{"dataset": "reaction-diffusion patterns (Gray-Scott)", "train_examples": 47500, "inner_norm": true, "lr": 0.0021, "adamw_weight_decay_other_params": 0.01}
Rows from block 3 of a small model that predicts concentration at each pixel, named by matrix and row number. Rows with one number within an expert belong to one neuron, the router's apart. Each number is 128 + 32 x the weight over its row's rms, rounded and kept within 0 to 255. All counts start at 0.
Before each expert's rows are labels from the 100 images, of 14976, where the router gives the expert most weight on average: "peak at" is the part of the image that holds the peak. Only what is clearly more common there than usual is listed. The data: reaction-diffusion patterns (Gray-Scott). In brackets: how many of the 100, against the usual share in percent.
# router: router (model.blocks.3.mlp.router.weight, 32x64, trained with AdamW), inputs 0-31
# up: expert up (model.blocks.3.mlp.up, 32x128x64), inputs 0-31
# down: expert down (model.blocks.3.mlp.down, 32x64x128, transposed), outputs 0-31

# expert 27
peak at: bottom centre (42 vs 11.1)
router.27 [185 174  97 125 159 109 131 119 164 118 136 113 152 144 114 121 110 133 139  83 140 166  73 156 143 142 116 102 137  55 173 135]
up.4 [140 111  92 100 169 126 173 140 140 195 107 182 142 144 179  97 133 113  90 168 144  93 119 191  81 172 152 177 171 121  99 115]
down.4 [ 81 177  97 137 143 107 154 118 130 154 189 146 169 216 120 143 159 134  98 117 125 135  75 137 107  79 109 110 108  79 147  88]
up.5 [152 141 136 128  63 143 106 144  95 121 144 125  99 150 125 138 117 140 222 126  85 132 148 125 110 172 114 116 100 200 137 148]
down.5 [153 133 113 147 143 179 119 139 162 110 145 161 143 129 161 161 171  89  93 155 138 161 154 128 145 135  71 182 124  58 125 118]
up.6 [111 101 113 112 152  17 167 170 156 158 122 102  59 132 133 112  95  97 138 128 138 112  91  94 125 184 142  86 167 143  89 129]
down.6 [ 73 127 101 151 165 127 123 124  82 153 171 102  96 136 156 104 200 132 154 181 116 108  97 154 140 106 161 164 106 161  93 107]
up.7 [149 112 122 169 151 143  96 118 152 149 179 126  86  91 153 142  80 131 170 164  95 133  92 145 153 164 182 151 148 102 110 143]
down.7 [112 114 121 130 122 123 188 122 162 154 133 111 158 122 179 154 142 132 130  91 100 106 141  96  70 141 119 125  69 130 137 162]
up.8 [136  91 144 146 136 165 120 178 138  93 222  79 107  78 161 113 164 147 147 107 108 129  83 162 192 158 106 138  88 124  83 143]
down.8 [ 87  99 119  49  95 140 116  99 123  98 153 151 106 144 125 148  91 157  69 156 159 126 145 119  31 107 145 155 121 135 173  97]
up.9 [104 125 184 149 117 155 100 124 120 140 136 124 112  96 138 133  77 162 130 132 180 195 132  91 162 154  59 136 113 134 107 126]
down.9 [152 140 130 121 123 120 170 156 147 164 121 172 149  64  65 169 159 144  85 114 104  93  88 121 146 148 147 151 104 154 136  97]
up.10 [124  99 117 105 122  83 198  87 149 130 114 103 145  91 141 154 131  94 111  56 151 112  96 122 145 112 100 101  97 129 125 201]
down.10 [132 138 119 154 158 106 100 156  95 135 186 157 134 126 126 115 148 163  88 116 102 117 176 143  98 140 154 162 124  65 127 111]
up.11 [110 160 123 142  46 125 115 140 120 160 113 121 133 135 221 147  77 175 117 111 109 126 122 105 150 171  67 137  89 178 146 101]
down.11 [116 118 158 167 134 205 172 125 103 100 111  88 126 105 105 120 174 110 151 170 146 145  72 157 129 162 164 126  86 139  80 163]
up.12 [ 64 154 137 104 127 109 191 123 145 118 132  76 172 128 140 110 138 115 177 131 113  89 197 138 105 128 125 187 105  58 181 118]
down.12 [173  86  78 147 174  46 100 151 147 168 106 192 118 133 151 130 103 136 150 135  83 135  68 128 151 176 129  99 136 104 167  67]
up.13 [115 127 119 124 153 145  99 143 117 163 207  77 121 131 130 127 101 169  91 129 118 166 114 122 153 177 130  86 101 167 142  64]
down.13 [166 132 176 121 103 160  76 127 145 132 124 145  90 145 135 121 115  89  88 212 104 147 157  98  91  95 101 138 154 119 115 130]

# expert 19
peak at: top left (67 vs 11.1); top right (30 vs 11.1)
router.19 [ 92 147 109  93 131 117 117 130 113  81 191 121 103 132  99 187 114 183 105  97 107 121 109 208 108 153 106  58 165 194 141 155]
up.4 [129 126 145  86 129  88 141 129 189 136 116 141  98 143 152  91 179  92 137 168 140 147 101 150 153 165 123 141  94 166 168 127]
down.4 [170 140 178 115 185 124 151  95  83 169 146 154 132 113 100 186 124 160  95 147 180 150  88 131 149 105  89 111 128  74 102  67]
up.5 [ 90  97  92  95 151  93 120 132  82 103  92  88 135 156 102 194 149 117 157 153 110 157 185  87  94 117 128 155 204 196 116  88]
down.5 [114 152 110 123  94 184 126 154 125  95 121 102 142 168 137 111 181 164 156 123 133 136  72 137 143 147 110  62 180 124  92 146]
up.6 [ 87 142 186  99 160 127 104 103 105 121 100 115 167 144  73 186 118 146 152 192 163 113 169 167  41  82 138 146 132 131 139 198]
down.6 [154 127  97 157 184 111 118 124 103  66 109 118 138 138 192 114  84  90 127 114  58 103 137 122 130 180 116 129 166 133  97 154]
up.7 [150 127  82 147 122 153  65 113  79 121 173 153 122 128  87 137  80  77 185 145 187 143 105 118 159 168 114 152 149 110 114 144]
down.7 [128 109 138 123 138 146 189 148 199 137  86 142 178  95 117  64 183  81 124 128 137 110 141 102 113 143  96 138 154  85 157 101]
up.8 [149 184 158 114 186  73 125 140 109  99  95 124 186  79  99 147 160 126 126 129 126 119 134 151 165 112 133 108 136 169 125 104]
down.8 [ 53 125 127 154 154  99  96  77 151  57 131 119 135 149 134 114 115 146 134 126 117 120 150 124 118  83 169 128  83  78 144 106]
up.9 [130 189 179 158 117 149 126 128 106 130 135  87 163 107  77 135 161 170 176 183 107 162  88 149  52 159 113 122 158 143 116 123]
down.9 [181  50  76 135 121 152 155 126  96 200 118 144 114 171 106 126 106  91  93 155 156 112 145 169  64 102 185 105 135 131 131  81]
up.10 [158 140 109 115 197  96 114 142 130 140 117  82 167 187 145  81 115 137 177 160 139 189 128 124 137 195 110 163 126 133 109 110]
down.10 [129 162 156  81  69 148 154 156 120 161 118 110 102 110  93 158 184 136 133 129 133  96  86 162  68  47 110 116 229 128 114 145]
up.11 [168 145 147 147 130 189 167 143 138 137 103 149 169 160 170 130 118 126 133  91 207 109 135  99 144 110 138 110  79  79 130 159]
down.11 [144 121 160 121 143 114 140  90 173  83 167 140 124 124 148  59 179 137 129  95  97  51 140 106 151 178 131 147 208 156 143 154]
up.12 [ 85 100 209 112 103 110 109 147 107 173  90 151 153 116 115 126 124 127  87 133 105 149 126 200 173 133 143 110  61 178 129  90]
down.12 [119 142  95 185 114 106  98  74 208 136 111 158  83 119 152 167 157  83 135 135 140 146 138 104 111 155 150 105 128 122 110 117]
up.13 [113 128 162 174 110 154  88 159  71 162  87 107 122 165 116 182 123 159 159 142 124  99 104 183  65 173 145 157 147 178 145 104]
down.13 [117 115  89 137 171 172 161 104 122 120 129 125 141 101 161 119 113 164 115 130  60 144 119 127  36 134 167 109 182 152 158 136]

# expert 7
peak at: top left (28 vs 11.1)
router.7 [167  92  79 123 127 175 135 143 132 157 133  91 100 112 112 136 143 144 125 196  60  96 153 155 124 158 114 122 112 120 121 139]
up.4 [119 139 123 153  98 141 124 149 149 132 164  89  65 111 137 127 132 154 159 155 119  76 109 171  90  53 159 155 147  69 105 149]
down.4 [135  99 105 139 160  89 163 122 156 124 128 115 116 134  95 150 127 155 146 116 176 162 122 130 158 141 140  92 177 164 120 115]
up.5 [102 143 172 145 145 168 133  85 111 120 139  70  73  57 108 113  66  89 117 121 153 142  87 151 174 136 119 134 116 143 141 119]
down.5 [101 118 157 131  76 115 108 108 122 101 151 148 123  86 184 107 133 174  70 130 177 178  80 148 138 131 174  86  88 135 164 129]
up.6 [217 111 157 112 180 121 129 127 110 138  68 150  99 171  57 168 138  73 139  90 158 141 103  98 139 115 105  99 151 101  85 155]
down.6 [182 110 145  56 115 142 153 109 103 124 142 149 137 120 105 123 127 154 196 173  77 104 139 123 155 128 106 129 105 126 128 107]
up.7 [102 104 139 160 125 130  95 126 148  79 130  82  49  97 114 110 204 143 128 175 145 123 146 176 148  99 143 147 161 141  63 159]
down.7 [ 97 134  78  68 118  88 108 141  89  82 129 187 159 162 135 124 178 144 130 144  76 129 142 111 128 167 120  71 133 169 111 165]
up.8 [156 108 131 125  92 113 143  95 146 149 172  92 136 118 180  89 168 127 156 187 148 205 101 136 126 131 114  92  98 115 135  89]
down.8 [151 141 118 112 135 133 102 149  98 151 113 169  57 162 157 171  94 141 132 126  97 160  65 125 113  93 129  75 145 133 105 177]
up.9 [144 191 128 133  78 126 134 112 168 101 137 151 104 196  82 132 113 117  79 151 128  93 133 154 114 170 104  78 149  75 110 151]
down.9 [113 117 140 113  57 126 148 116 198 102 113 133 174 137 106 156 139 164 149 138  72 133 137 130 133  88 146 189  93  96  95 126]
up.10 [176 125 131 128 105 129 108 119 135  65 112 154 169 129  99 168 161 114 131  90 168 143  86 109 107 116 112 159 188 112  77 107]
down.10 [159  99  97  50 158 111 128 132 140 134 152 179 166  68 163 144 104 127 193 189  51 125 134 144 169 148  95 143 122 149 170 100]
up.11 [ 94 117 122  58 113 180 123 123 135 171 134 121  79 150  58  89  80 194 119 102 119 162 116 134 148 143 159 141 102 151 110 140]
down.11 [171 135 160 160 133  64 140 166  81 147 147 155 144  97 150 117 138  68 124  85 152 118  98 150 116 166 135 119 100 154 116 197]
up.12 [143  81 130 186  89 133 164 152 145 143 130 183 133 164  95  99 116 176 148 128  97 120 145 143 170 102  93 146 128 153 161  51]
down.12 [150 132 142 140 157 146  37 207 131 158 166 115 141 129 167 138  59 137 158 106 171  92 123 175 111  96 104 124  95  60 145 117]
up.13 [158 131  88 192 122 196 175 159  97 144 132 106 110 105 167 136 120 101 101 136 151 113 122 110 122  99 169  58 107 103 159 131]
down.13 [ 93 154  80 156  59  88 139 115 134 138 100 116 134 188 150 144 126 144 111  99 133 121 191  89 168  90 177 142 195 155 119 138]

# expert 10
peak at: top left (100 vs 11.1)
router.10 [130  68 120 138 106  99  41 104 140 130 119 108 150  90 143 154 118 156  47 147 162 100 208 117 117  95  84 110 142 131 144 156]
up.4 [ 78 111  94 107 185 152 102 132 127  99 115 148 152 163 119  99 108 155 182 126  80  98 198  88 121 122 162 136 143  90  85 109]
down.4 [169 126 172 101 108 104  99 123 159  98 139  76 107 138 130 148 136 146 158 197 128 177 164 129  97 124  90 171 114 150 167 113]
up.5 [156 140 167 191  84 101  59 121 168 109 127 160 117 122 126 106 125  99 139  74 153 158 131 109  91 165 103 160 158 152  65  92]
down.5 [167 146 119  95 183 118 142  88 100 112 148 142 147 133 152 110 136 139 138 110 210 127  69 145 140 139 178  98 119  83 162 153]
up.6 [130 142 133  93 128 128 113 143  87 119 144 176  86 131  35 116 119 128  77 167 121 132 177 137 162 117 203 119 152 166 126 114]
down.6 [150 128  74 153 167 115  98  92 114 133 151  80 114  79  94 141 141 114 127  96 134 195  96 121 131 111  83 152 112 168  77 113]
up.7 [ 89 124 106 194 139 110 120  63 182 121 113 111 176 157 119 144 103 167 114  71 107  96 100 151 135 121 133 100 109 116  74 129]
down.7 [ 94 124 122 113 183 115 111 175 130 141 128 126 117 159 112 139 172  49 168  49 137  95 159 136 185  96  79  82 116 120 121 134]
up.8 [143 158  77 141 104 133 121 100  72 116 124 128 126 109 135 154 169 118 114 142 139 143 134 206  79 127 171  33 113 111 165 179]
down.8 [119 104  98 139 120  86 119 137 121  98 144 127  99 185 150 134 130 167 132 130 178 114 130 111 192 147 152 105  71 151 120 116]
up.9 [ 82 161 144 105 106 137 108 152 147  98 138 185 159 100 126  96 106 186 137 142  91 134 157 135 121 159  85 163  84 132 121  95]
down.9 [109 123 136 155 132  59 131 104 183 171 156 110 147 147 196 133  99 130 135 170 133  95  68 110 149 152 196 124 115 106  97 115]
up.10 [144 132 179  62 151 121 175 191 124 165 129  79  92 124 159 110 117  83 133 162  96 103 166  80 182  85 158  68 121 110 107 117]
down.10 [158 116 139  98  90 140 151 114 108 190 159 119 178 127 103 160  97 147  81 148 141 108  93 116 160  87  96 189 105  91 105 135]
up.11 [132 161 171 162 151 137 131 151 119 131 133 126  92  73 131 112 127 135 131  69 105 104 123 167  98  95  75 140 152 177 147 156]
down.11 [ 57 120 148 108  56 126 129 154 208 193 134 140 111 169 122 114 133  81  81 137 153 141 120 160 121  95 118 141 183 104 110 189]
up.12 [157  84 109 100 110 105 140 122 141 132 156 174  76 111 138 118 180  96 148 136 119 147 175 125 126 107 161 108  94 100 193  95]
down.12 [140  91 161 126 126 169  85 135 172 113 102 137 153 159 122 136 121 158 165 124 153 135 181 136 156 116 147 133 109 201 120  89]
up.13 [144 165 148 181 119 154  90 197 139 122 118  74 131 146 147 108  94 142  48  73 108 111 123 105 160 150 135 104 155 147  86 161]
down.13 [171 101 113  81 109 186 163 102 127 140 192 114 145 121 136 116  75  63 118 146  95 145 120 151 150 110 103 102 176  74 142  97]